config.yaml
model: "self-supervised image encoder"
image_size: 32
translate: 0.06
norm_position: "pre"
inner_norm: false
projector_hidden: 512
projector_hidden_layers: 2
residual_init: "none"
optimizer: "adamw"
eps: 1e-06
max_steps: 9600
final_lr_fraction: 0
Rows from block 12 of a small self-supervised image encoder, named by matrix and row number. Rows with one number belong to one neuron. Each number is 50 + 12 x the weight over its row's rms, rounded and kept within 0 to 99. All counts start at 0. After the name is the row's rms in percent of the matrix's.
After each neuron's rows are labels from the 100 images, of 14848, where the neuron reaches its highest value: "lies over" is the class under the peak; "responds to" is what is common among them. Only what is clearly more common there than usual is listed. The data: rendered landscapes of hills, water and sky. In brackets: how many of the 100.
# fc1: MLP up (model.blocks.12.mlp.fc1.weight, 512x256), inputs 172-255
# fc2: MLP down (model.blocks.12.mlp.fc2.weight, 256x512, transposed), outputs 172-255

fc1.61 144:48 38 46 48 43 57 51 45 59 51 25 48 52 54 34 52 51 71 47 60 48 41 55 50 39 47 74 42 36 65 44 62 50 33 81 47 41 54 47 39 58 47 36 37 74 36 51 55 70 27 58 37 65 41 34 43 60 66 51 38 35 52 52 47 50 40 80 52 56 44 32 42 49 56 48 75 47 50 44 31 73 57 53 58
fc2.61 150:40 32 25 47 37 52 42 69 57 67 35 45 46 57 53 43 49 56 49 50 48 63 50 30 39 50 41 39 54 46 55 52 61 50 74 49 31 47 39 57 53 47 50 76 55 46 53 89 45 80 43 61 46 39 54 64 37 33 41 45 63 57 58 44 59 38 37 39 57 35 37 46 51 48 60 50 52 44 50 39 29 53 48 65
lies over: steep ground (45)
responds to: dark volcanic rock (83); high relief (69); fog (64)

fc1.55 079:40 72 42 62 49 50 46 53 61 76 45 50 39 57 52 47 54 38 58 61 51 63 48 52 60 72 54 63 16 63 51 49 55 66 34 51 39 24 49 63 50 53 49 64 47 55 38 44 38 35 51 66 40 61 56 48 41 48 41 41 18 49 26 58 23 30 36 45 42 41 43 46 76 61 48 35 65 39 36 41 31 52 43 53
fc2.55 068:60 39 44 44 54 57 85 54 41 63 35 35 62 56 53 42 67 35 46 69 52 54 36 46 29 42 53 53 68 35 36 48 41 33 62 71 58 58 38 45 48 44 45 59 52 59 28 55 25 73 25 43 30 43 39 48 37 39 67 38 76 33 40 33 59 63 49 33 56 45 46 52 40 39 37 60 53 68 53 49 54 44 21 49
lies over: water (75)
responds to: clouds (97); water (80); noon (53)

fc1.52 146:49 51 29 44 25 64 57 33 48 57 58 45 39 41 32 52 56 67 41 33 42 68 34 55 43 58 51 95 59 40 49 64 58 59 48 43 48 46 57 76 52 50 37 47 64 36 32 56 51 49 64 59 49 44 46 31 41 36 31 60 28 73 49 54 25 47 46 42 39 58 29 47 67 31 53 58 44 51 60 67 42 36 58 61
fc2.52 151:57 66 66 47 32 61 38 63 57 42 55 53 37 27 79 63 55 52 31 46 69 60 39 61 72 41 61 44 75 26 48 58 52 59 74 23 40 53 49 32 47 32 47 58 62 81 56 56 45 84 48 45 67 41 59 60 41 42 51 54 56 45 47 57 50 47 45 54 48 44 60 61 38 50 50 62 57 56 58 57 45 52 47 47
lies over: sky (99)
responds to: night (100); snowy peaks (34)

fc1.184 181:54 72 55 45 29 66 48 39 54 52 46 38 35 61 48 48 66 49 48 63 58 67 38 43 57 68 38 71 19 52 50 55 63 55 28 66 53 32 47 51 49 50 45 54 62 56 41 61 43 40 47 48 50 46 43 42 47 49 60 51 45 42 40 55 47 50 42 39 49 29 38 29 55 39 52 31 47 54 31 58 49 38 44 68
fc2.184 179:62 35 55 27 45 54 67 60 57 59 38 47 43 56 41 45 82 53 34 57 58 69 45 35 51 54 63 54 52 51 55 40 55 40 63 56 35 54 52 51 61 41 55 52 46 56 43 51 10 62 24 42 35 59 46 61 29 38 72 52 48 35 39 60 59 65 55 43 62 40 56 37 61 44 48 53 71 68 49 45 61 43 25 63
lies over: water (45)
responds to: clouds (98)

fc1.348 162:34 34 39 56 45 55 52 42 65 45 38 59 70 46 31 57 68 72 62 63 26 48 68 15 42 50 63 40 35 47 70 64 41 38 47 61 49 51 38 62 46 48 54 55 74 46 53 37 54 20 69 44 61 46 45 36 44 77 61 52 48 44 58 49 43 41 45 59 40 43 28 43 50 59 62 50 44 29 42 51 58 65 59 73
fc2.348 163:21 34 52 53 62 64 75 38 30 39 33 43 67 41 58 48 65 47 67 52 28 56 62 53 25 49 64 46 39 50 43 48 48 40 58 62 57 75 38 54 53 32 51 65 47 55 37 44 46 61 45 41 63 56 77 49 71 65 40 45 42 47 57 52 67 71 55 59 59 54 25 44 57 48 46 57 54 51 47 56 40 56 64 71
lies over: gentle ground (63)
responds to: sunset (98); dark volcanic rock (39); land: green hills (39); sun or moon in view (38)

fc1.311 163:37 61 41 50 49 43 58 33 43 56 41 59 32 70 45 34 45 69 45 39 37 52 44 42 45 57 44 76 69 45 29 64 68 49 55 55 59 50 56 59 59 45 59 50 29 47 51 24 63 32 51 72 41 39 37 57 61 59 57 64 54 73 35 45 49 55 56 42 72 62 19 49 43 37 66 48 44 59 58 58 56 28 43 42
fc2.311 167:60 44 51 52 49 56 59 68 44 39 53 34 56 39 74 76 40 37 72 52 63 29 53 49 64 69 44 42 38 63 52 60 53 72 43 37 46 53 51 16 49 38 67 46 58 40 45 61 59 58 56 36 59 43 55 53 33 46 43 58 53 50 54 48 36 43 54 62 51 38 66 63 60 69 66 58 65 49 24 32 43 72 48 33
lies over: snow (74)
responds to: snowy peaks (81); overcast (80)

fc1.477 121:42 66 56 44 29 63 46 53 63 40 61 53 57 50 63 39 58 54 50 37 57 81 43 57 77 61 53 70 56 52 47 53 37 81 51 36 57 09 58 45 29 53 37 49 58 53 39 55 69 50 51 62 64 58 51 70 90 64 47 59 59 65 46 45 37 51 40 48 49 37 43 59 56 33 45 64 40 39 71 45 32 44 53 43
fc2.477 108:57 64 56 44 56 43 34 80 44 50 58 62 36 44 26 54 54 43 44 68 44 61 36 43 67 62 61 34 52 53 54 62 44 41 47 27 54 35 51 30 43 52 48 38 43 66 64 66 50 55 42 57 42 37 56 45 47 49 33 36 69 41 41 43 41 29 37 54 48 40 46 46 56 62 60 52 63 39 50 29 49 64 32 53
lies over: gentle ground (76)
responds to: desert dunes (100); night (100)

fc1.13 152:69 58 60 43 29 73 37 47 72 45 33 59 58 48 61 33 50 55 53 51 51 71 36 73 69 55 54 70 63 53 68 44 39 74 35 31 57 25 48 47 41 56 61 46 59 58 31 45 67 45 47 42 51 35 69 39 83 80 53 59 52 45 51 53 45 45 57 52 49 35 38 53 33 36 45 51 38 51 69 47 36 34 49 58
fc2.13 166:66 73 45 60 49 40 43 50 43 44 59 33 63 33 47 63 54 57 45 44 40 60 39 42 60 72 78 39 51 54 33 59 49 64 43 42 53 53 57 38 39 42 47 58 51 64 65 71 54 67 51 57 55 49 73 59 59 51 52 46 65 42 50 57 62 49 33 71 29 55 37 62 66 49 67 41 47 42 50 40 44 43 49 62
lies over: gentle ground (95)
responds to: desert dunes (100); night (100)

fc1.41 168:50 58 30 42 20 56 44 45 41 54 54 49 49 42 52 49 67 54 42 34 59 81 37 66 40 60 48 66 58 42 74 55 40 63 63 44 34 41 54 57 45 53 47 40 67 55 31 54 69 52 51 58 36 68 49 40 69 36 57 47 37 50 47 51 35 52 43 35 62 59 43 49 57 38 32 50 45 53 49 69 49 49 51 43
fc2.41 175:54 55 51 70 37 59 51 56 41 62 57 53 57 20 54 60 51 46 40 45 60 56 60 61 43 51 50 35 45 24 54 60 45 53 53 25 14 72 56 53 28 39 58 53 64 44 66 58 51 86 52 36 68 52 70 55 40 41 45 47 45 39 74 63 57 51 39 45 43 78 53 37 67 73 45 37 68 51 49 79 46 75 72 54
lies over: snow (40)
responds to: snowy peaks (100); night (100)

fc1.355 158:38 67 40 49 40 51 49 58 28 43 69 82 41 70 59 36 42 38 54 31 65 64 37 59 41 62 29 63 48 64 40 49 51 79 36 54 48 40 62 58 57 50 63 56 40 36 33 25 82 38 50 62 36 40 47 48 61 56 51 64 55 41 35 27 48 55 54 44 70 65 54 36 40 39 43 41 42 53 58 48 56 45 45 41
fc2.355 161:39 54 43 62 57 53 55 64 26 40 76 64 31 43 51 52 41 28 47 54 41 47 53 48 22 34 62 48 46 53 68 59 48 55 50 48 56 62 64 42 48 33 75 45 58 46 66 54 56 61 39 39 62 51 43 70 44 35 43 51 57 66 62 50 54 56 37 40 63 63 51 50 43 32 36 54 51 55 43 65 70 45 52 61
lies over: snow (93)
responds to: snowy peaks (100); overcast (86)

fc1.70 137:46 37 24 44 31 41 49 53 69 68 36 48 62 69 49 42 63 56 56 60 41 50 49 42 48 49 70 71 55 57 46 93 59 51 63 57 47 52 35 48 35 46 43 64 48 66 46 29 46 48 57 61 66 35 53 51 59 52 54 52 41 55 31 50 38 54 44 47 37 40 36 24 61 39 70 56 56 56 70 47 44 44 48 39
fc2.70 135:31 36 65 66 65 58 68 60 22 65 55 57 43 52 45 48 72 38 60 61 33 61 57 56 57 40 55 38 50 46 30 60 47 36 49 54 53 71 49 58 44 29 60 39 39 51 47 35 38 48 53 40 55 40 67 35 61 66 43 64 42 41 56 51 52 57 47 66 46 54 24 36 65 61 56 52 60 46 63 58 40 57 66 79
lies over: sky (100)
responds to: sunset (100); sun or moon in view (94)

fc1.123 157:50 43 54 49 47 40 53 58 52 60 55 72 57 44 71 48 47 51 52 50 54 51 57 40 94 60 52 36 59 70 39 46 53 53 42 23 19 48 52 60 50 59 49 47 28 35 52 48 74 38 51 55 63 58 50 47 50 61 29 63 29 59 43 52 41 40 65 63 57 44 43 51 69 58 72 39 64 49 33 51 57 45 62 31
fc2.123 165:64 43 45 54 47 54 77 54 31 67 39 51 52 53 38 27 56 38 27 62 47 58 40 49 49 52 56 48 37 32 54 46 55 41 42 54 32 61 71 55 46 26 74 37 42 40 62 55 37 59 33 51 58 51 29 65 38 33 56 57 46 50 62 52 47 57 39 32 38 51 36 42 63 59 70 56 69 73 63 63 71 39 35 41
lies over: steep ground (76)
responds to: water: dry (87); high relief (67); night (57)

fc1.418 133:56 60 19 45 37 43 50 45 52 46 60 41 51 45 46 38 50 56 39 30 46 65 27 59 46 44 55 74 52 46 81 47 64 44 39 40 34 46 43 56 63 63 51 38 54 61 50 51 63 46 45 63 35 63 47 48 66 37 61 67 34 66 63 62 27 50 49 61 52 48 46 53 60 35 36 27 51 51 70 48 34 33 49 60
fc2.418 139:58 59 64 67 38 54 45 65 51 65 65 34 34 35 39 65 62 32 30 31 60 61 52 46 51 39 55 27 61 47 30 63 44 44 62 17 24 69 51 36 39 33 46 69 63 60 71 75 53 64 51 36 41 40 65 52 39 39 52 43 58 45 68 65 58 39 38 41 43 41 58 46 42 52 26 66 72 51 37 71 46 55 65 38
lies over: sky (82)
responds to: night (100); clouds (94); desert dunes (52)

fc1.8 159:36 50 43 44 51 39 38 35 52 53 50 81 45 60 23 51 43 47 35 30 46 48 53 52 38 59 41 60 50 42 37 50 55 55 27 62 57 50 61 75 57 52 36 46 43 47 58 17 67 33 49 53 38 47 43 41 50 50 58 43 42 62 34 49 53 56 47 42 57 58 45 42 46 32 23 42 38 59 62 80 59 30 53 63
fc2.8 174:60 53 39 67 39 33 59 53 48 71 67 58 50 62 55 37 46 48 38 41 55 40 48 56 44 69 40 60 68 67 45 75 49 52 52 55 63 46 66 53 43 36 71 56 69 49 51 40 60 49 71 50 39 37 13 79 53 35 71 59 75 61 41 48 48 44 49 30 46 57 49 57 43 53 38 54 57 42 54 61 77 38 47 39
lies over: snow (50)
responds to: snowy peaks (100); overcast (100); clouds (100)

fc1.381 188:46 50 51 57 51 46 47 43 34 52 67 49 47 59 42 52 49 45 41 29 60 47 58 48 43 74 41 58 35 49 59 61 63 58 48 50 44 55 59 47 53 49 61 53 27 51 57 37 46 52 57 48 34 77 60 42 49 35 61 52 47 50 41 60 50 63 39 57 55 49 61 49 66 50 37 29 59 49 44 73 65 48 60 44
fc2.381 190:43 61 34 57 49 59 60 46 61 42 34 41 52 41 71 52 46 51 78 67 35 58 55 53 58 46 46 55 40 47 47 47 50 57 59 46 54 36 36 55 41 59 37 58 56 55 61 75 54 60 50 74 69 40 49 65 66 61 39 41 54 54 53 50 44 39 35 53 46 52 34 41 54 46 64 66 53 35 64 30 32 54 44 66
lies over: snow (61)
responds to: snowy peaks (98)

fc1.467 138:77 55 59 52 47 66 43 54 59 43 46 58 75 43 57 37 52 50 44 77 48 45 46 66 79 60 70 40 53 56 62 40 45 77 55 30 54 37 20 29 26 63 53 53 62 50 46 59 47 57 41 53 33 52 44 51 49 52 52 51 54 39 53 60 53 46 53 32 41 29 56 59 35 75 50 63 57 53 54 44 56 61 62 41
fc2.467 147:42 64 36 71 53 44 84 56 41 41 58 42 55 34 41 33 57 46 39 48 37 58 41 73 53 45 63 41 56 49 38 47 35 62 35 45 62 55 49 49 46 17 58 51 61 53 52 44 55 56 35 65 50 36 57 66 60 60 39 50 65 55 42 53 43 40 42 57 53 46 33 63 63 48 50 66 44 53 68 60 41 45 42 58
lies over: gentle ground (97)
responds to: night (94); water: dry (92); desert dunes (89)

fc1.323 155:65 56 58 47 42 66 38 43 71 49 37 43 53 48 32 56 48 67 50 58 46 54 52 53 60 48 65 63 50 71 45 56 54 52 32 20 58 44 46 48 42 59 49 59 57 54 48 48 58 24 56 41 41 41 58 23 61 72 35 64 47 72 43 60 52 11 53 68 40 31 51 49 40 48 39 47 55 53 59 54 50 43 58 53
fc2.323 157:69 63 49 62 41 45 31 41 49 55 36 41 68 53 25 69 50 64 56 31 66 60 44 46 46 56 69 46 57 62 23 49 60 50 56 32 41 52 57 39 45 46 47 63 53 61 59 50 66 35 51 62 44 59 65 32 60 62 44 63 58 47 52 60 62 53 38 62 49 48 59 49 57 50 50 54 53 65 46 52 55 39 67 52
lies over: gentle ground (86)
responds to: night (100); desert dunes (99); fog (76)

fc1.394 166:53 72 51 67 27 65 37 57 65 41 44 47 62 40 51 55 70 42 42 64 57 44 52 39 69 46 74 49 62 84 54 50 49 74 65 18 51 37 42 42 19 53 51 66 66 55 43 49 39 49 48 45 48 49 55 52 62 67 30 47 60 51 44 60 42 27 44 38 34 31 60 39 43 67 54 60 62 43 58 42 58 63 58 52
fc2.394 175:44 55 56 69 37 57 48 67 39 52 44 45 50 32 32 66 59 42 51 54 59 51 56 67 45 61 66 29 60 51 37 55 50 57 73 24 38 58 54 33 40 33 61 65 71 46 59 59 50 75 47 35 46 32 45 65 52 47 37 40 62 45 62 58 62 35 39 50 54 48 64 39 55 76 34 60 67 55 75 59 44 69 54 58
lies over: gentle ground (99)
responds to: desert dunes (98); night (98); water: dry (95)

fc1.166 162:36 46 55 55 58 60 59 45 56 43 43 54 46 42 77 47 54 48 46 56 33 46 68 30 78 56 64 33 55 71 28 44 55 47 49 23 37 55 38 58 62 54 62 50 44 59 50 47 61 42 48 45 68 55 40 54 53 63 28 58 25 71 42 62 52 25 81 50 73 32 28 48 73 69 77 41 78 48 30 48 60 47 61 52
fc2.166 167:61 62 66 54 53 42 75 59 40 65 62 61 44 60 43 20 48 40 32 48 54 58 38 46 59 38 52 50 60 52 42 44 54 49 53 51 39 53 73 53 50 14 78 34 34 35 55 40 43 49 34 46 60 48 43 67 29 26 54 57 48 45 47 49 49 56 35 49 52 59 54 58 45 50 77 51 54 65 66 63 70 32 30 47
lies over: gentle ground (78)
responds to: dark volcanic rock (41)

fc1.132 129:67 47 57 39 19 39 48 61 60 70 45 61 48 62 42 44 49 80 63 61 65 43 56 48 69 71 42 57 58 50 51 74 66 42 33 12 52 42 54 43 30 48 46 49 59 30 55 49 82 47 71 41 63 35 50 62 52 66 45 70 48 80 60 51 43 30 49 71 30 35 28 49 57 61 61 57 63 57 69 54 55 52 53 53
fc2.132 136:59 45 66 46 44 52 44 66 34 65 64 55 35 43 44 57 47 51 45 41 49 26 63 36 43 67 47 39 59 47 62 45 50 44 66 39 32 68 70 45 42 33 61 48 38 55 48 60 53 55 52 29 27 38 41 61 15 36 50 46 32 54 62 56 48 44 34 59 49 56 55 58 55 60 48 48 54 66 31 70 60 71 48 40
lies over: sky (97)
responds to: overcast (100); clouds (100); fog (62); green hills (39)

fc1.358 156:69 48 55 44 40 41 49 54 48 61 36 40 36 72 30 48 61 59 63 56 57 48 42 33 72 63 52 62 31 42 48 72 52 47 29 27 60 45 47 43 53 44 50 49 55 27 22 57 80 42 56 52 47 40 44 38 50 56 51 57 61 77 54 43 29 25 37 51 42 45 42 49 41 40 57 46 52 58 57 42 51 39 40 54
fc2.358 162:74 43 63 50 52 44 32 59 31 74 64 57 33 50 39 50 33 55 58 40 43 34 59 46 48 60 48 43 69 38 50 59 52 28 50 34 47 56 70 34 52 38 69 39 45 58 51 52 62 51 54 43 42 37 31 59 17 50 48 51 38 53 69 47 50 48 49 42 44 56 59 67 41 53 38 46 43 66 38 73 55 60 53 36
lies over: sky (99)
responds to: overcast (99); clouds (99); desert dunes (42)

fc1.291 148:29 65 31 67 48 40 45 22 46 56 38 77 62 64 33 41 40 52 54 38 57 53 65 59 48 57 27 61 72 50 29 55 47 61 65 60 48 50 62 89 37 49 43 61 54 43 31 14 41 49 48 44 41 45 45 52 40 69 55 39 39 38 24 46 53 58 40 38 53 53 35 36 48 40 46 57 47 48 46 77 59 47 66 55
fc2.291 155:68 55 33 77 61 42 62 33 51 49 43 48 72 51 53 50 34 54 57 48 45 33 63 70 33 61 38 53 52 68 31 61 52 51 52 74 61 59 40 49 40 56 54 76 62 49 44 47 54 57 60 61 31 48 22 53 59 54 77 58 69 49 40 52 64 50 46 44 40 63 45 55 46 59 42 46 42 30 46 61 64 53 62 57
lies over: snow (64)
responds to: fog (89); snowy peaks (81)

fc1.452 157:44 55 30 35 52 18 38 58 49 55 47 48 56 75 74 29 50 60 53 52 56 47 42 65 49 29 55 49 44 56 69 57 73 28 31 52 47 41 37 37 47 51 58 49 52 73 58 39 51 41 46 43 77 52 45 67 68 66 48 58 55 60 51 45 52 57 75 49 56 66 52 22 46 57 64 63 61 56 45 34 43 49 48 20
fc2.452 168:41 44 39 46 56 42 44 67 42 53 54 50 51 46 59 37 40 52 37 51 66 55 21 59 50 54 49 46 35 21 59 45 60 51 40 44 50 49 56 54 57 27 61 40 35 49 48 64 52 79 42 54 77 51 53 73 44 29 40 63 48 59 64 47 49 72 41 46 51 64 59 54 57 49 57 49 53 76 42 58 42 42 38 39
lies over: steep ground (67); snow (29)
responds to: snowy peaks (87); high relief (67)

fc1.274 058:34 60 35 62 43 27 56 57 34 73 46 48 48 53 69 40 41 54 56 41 36 60 42 43 82 42 35 59 54 62 60 41 57 39 59 14 33 50 43 51 55 60 48 46 30 33 40 53 56 45 54 67 64 51 61 58 59 63 28 43 32 59 57 33 45 32 77 46 50 41 45 25 57 69 52 40 48 51 30 34 28 56 50 41
fc2.274 045:31 44 49 52 65 35 84 42 42 42 44 53 40 35 63 27 57 36 46 35 51 38 66 56 52 53 62 63 56 19 53 50 70 43 26 48 42 68 42 58 71 48 50 46 38 51 22 44 22 57 57 40 56 64 63 64 50 37 54 49 37 41 51 56 57 64 51 43 47 51 53 47 55 50 51 52 57 41 65 63 59 61 42 72
lies over: sky (74)
responds to: sun or moon in view (73); sunset (54)

fc1.58 160:48 39 66 44 25 62 43 51 75 45 44 83 48 33 35 48 44 62 56 43 42 44 70 32 58 59 60 44 68 57 48 44 55 60 64 21 55 57 45 49 43 50 58 48 56 36 59 14 68 26 43 38 29 41 62 54 42 69 32 62 15 73 54 63 47 46 56 49 58 63 59 51 70 77 69 57 62 50 42 53 52 59 67 51
fc2.58 160:54 60 65 50 49 42 53 52 50 44 52 49 15 42 55 53 52 52 39 46 64 42 46 42 60 42 49 57 47 29 38 41 61 60 46 27 48 40 54 25 60 25 71 31 52 38 47 55 58 50 46 62 53 38 29 55 25 37 33 65 47 65 62 49 29 46 45 34 56 66 68 47 50 53 60 40 53 58 57 44 35 43 31 45
lies over: gentle ground (100)
responds to: desert dunes (97); water: dry (91); overcast (59)

fc1.4 148:52 54 13 49 46 41 44 50 43 54 55 47 51 48 28 23 52 48 57 48 45 58 39 46 44 61 40 53 36 49 31 52 44 64 60 53 41 40 56 71 34 56 62 51 29 36 39 26 50 50 37 69 19 44 64 57 43 41 49 69 38 54 40 51 41 49 37 36 62 63 52 47 54 54 53 40 53 50 27 44 54 36 42 33
fc2.4 149:48 48 51 54 64 35 30 57 58 65 71 86 47 55 25 54 41 51 63 53 39 38 58 22 48 64 40 53 46 44 65 55 43 45 38 58 61 52 76 62 40 45 35 09 63 30 48 37 51 27 64 42 59 43 51 51 40 62 50 61 48 37 40 41 46 44 54 48 32 75 62 42 52 61 54 34 47 42 43 53 52 73 56 56
lies over: water (77)
responds to: water (96); desert dunes (74)

fc1.480 142:45 47 37 35 24 43 46 44 77 47 67 48 41 43 47 25 40 35 39 36 26 45 54 75 54 62 47 49 60 60 69 47 60 66 55 19 46 55 65 75 54 72 50 40 50 58 41 54 70 32 47 56 58 69 71 65 52 35 42 54 24 66 50 67 26 22 51 50 61 43 60 59 53 50 36 54 66 43 65 57 47 38 78 49
fc2.480 151:40 47 46 58 74 50 57 59 37 58 21 51 62 83 39 50 29 49 61 49 54 47 55 64 30 31 25 41 59 59 06 43 58 33 45 54 62 55 51 53 59 35 61 53 34 44 48 33 39 46 47 52 48 41 62 40 72 56 48 53 59 42 28 39 65 45 49 68 60 55 52 38 40 45 64 55 56 53 43 32 53 46 55 46
lies over: gentle ground (88)
responds to: night (100); terraced slopes (60)

fc1.363 148:54 73 51 61 44 40 49 50 52 61 60 64 46 42 44 46 52 45 55 60 40 48 69 55 64 73 56 60 34 67 70 68 60 84 40 35 38 57 59 61 28 55 50 50 55 41 51 61 52 57 77 47 50 45 81 56 42 49 59 51 46 67 44 64 44 23 53 40 28 51 55 53 66 67 47 31 58 44 47 68 55 64 67 57
fc2.363 145:46 54 26 38 67 39 47 50 48 56 63 47 46 59 41 38 46 51 42 44 38 45 25 33 53 59 31 74 39 29 50 47 58 63 44 63 62 36 60 74 50 49 29 32 57 57 50 72 51 52 53 64 58 35 66 45 39 45 49 71 44 51 69 40 41 58 47 45 30 48 45 61 53 36 55 45 37 62 54 33 29 27 36 57
lies over: water (99)
responds to: water (100); fog (91); night (61)

fc1.479 153:43 42 57 62 54 59 53 64 42 49 71 67 69 46 79 42 64 32 57 63 44 51 62 49 80 47 65 39 38 65 67 45 38 73 37 27 39 49 55 55 43 64 55 49 58 55 63 55 56 57 41 42 47 49 57 60 44 46 42 43 50 30 50 48 52 33 59 44 52 38 59 50 60 78 37 44 74 36 26 45 49 71 61 43
fc2.479 162:50 58 53 57 54 54 77 44 28 46 41 43 64 42 56 38 41 43 45 66 41 39 55 62 41 57 46 51 65 37 59 48 53 53 68 57 65 64 46 67 50 28 65 51 67 58 57 54 42 74 47 30 43 43 38 65 57 54 67 43 71 57 65 59 71 49 62 45 46 45 36 54 45 58 45 36 45 61 53 56 63 42 43 60
lies over: gentle ground (93)
responds to: noon (73); dark volcanic rock (70)

fc1.432 072:63 51 25 53 32 44 52 45 61 87 48 55 37 60 43 27 45 47 55 33 50 65 62 49 71 48 55 59 38 40 53 75 55 63 54 49 23 38 42 56 39 36 54 62 53 58 51 31 67 47 44 45 54 42 68 59 41 54 38 50 24 63 37 47 26 50 56 47 52 67 42 21 72 53 72 61 67 49 52 51 35 40 44 31
fc2.432 058:49 42 47 42 67 55 68 65 33 46 61 48 48 43 54 58 68 45 61 45 44 52 52 52 42 51 59 53 38 54 26 49 37 66 56 48 60 66 47 58 26 15 40 36 47 49 34 42 53 59 44 45 56 40 75 35 62 60 35 49 30 35 65 57 59 57 64 42 40 52 28 39 59 43 58 59 56 59 63 55 24 51 61 55
lies over: sky (100)
responds to: sun or moon in view (100); night (88)

fc1.152 134:48 63 35 48 41 20 62 33 54 62 66 54 54 67 56 37 62 42 62 26 52 63 41 27 44 41 21 54 67 40 53 49 35 50 35 52 56 44 55 61 37 48 46 64 60 33 32 40 48 51 51 44 70 55 47 35 46 61 56 43 50 40 38 54 36 53 49 36 53 58 42 46 62 48 38 76 45 55 25 64 40 60 52 34
fc2.152 130:68 62 55 48 57 32 48 36 65 39 49 21 42 61 47 42 29 68 41 36 61 30 51 51 33 27 23 65 44 60 35 50 76 58 52 52 58 56 44 52 53 57 41 58 53 44 59 56 50 34 55 49 25 37 49 48 33 41 59 55 45 49 57 53 52 44 60 26 40 57 60 42 42 48 51 42 48 65 41 47 46 34 34 29
lies over: gentle ground (61)
responds to: overcast (88); water (88); green hills (43)

fc1.366 156:38 71 46 56 58 48 52 34 48 57 67 41 32 65 50 36 54 50 47 66 52 65 43 22 50 45 47 51 23 47 44 46 61 33 35 57 45 39 54 73 62 55 60 57 57 42 60 49 42 36 46 47 67 61 33 52 46 49 58 52 46 49 48 63 57 54 50 36 59 37 27 29 59 43 64 31 43 55 36 72 58 23 45 68
fc2.366 160:51 63 58 23 45 27 61 67 37 46 52 39 42 56 48 37 71 56 40 37 73 49 42 24 60 37 51 54 37 63 49 30 62 37 32 48 43 42 56 52 43 34 65 41 37 43 45 55 44 34 27 36 43 59 57 64 31 33 59 51 30 46 61 74 60 59 53 47 54 54 47 38 47 56 48 53 77 76 29 56 47 44 40 30
lies over: sky (98)
responds to: clouds (98); night (91); snowy peaks (39)

fc1.44 171:58 67 56 61 52 64 43 54 40 66 61 79 59 46 37 37 50 30 57 73 41 53 60 43 70 80 57 61 36 50 48 49 43 74 59 51 28 44 61 57 34 63 59 51 45 48 52 41 42 58 60 40 33 58 82 55 41 38 53 57 40 42 43 57 57 33 45 32 36 47 62 51 57 63 48 40 49 34 43 61 60 61 53 46
fc2.44 172:53 60 42 44 65 38 52 54 48 48 65 52 42 59 53 42 48 49 57 34 44 43 27 36 49 62 31 73 47 46 58 47 57 71 53 55 57 38 65 55 46 45 36 23 58 42 46 65 53 51 50 58 49 43 76 48 34 29 60 72 45 37 61 39 39 52 40 62 37 62 60 55 51 48 64 38 35 52 44 25 32 46 41 70
lies over: water (100)
responds to: water (100); desert dunes (60)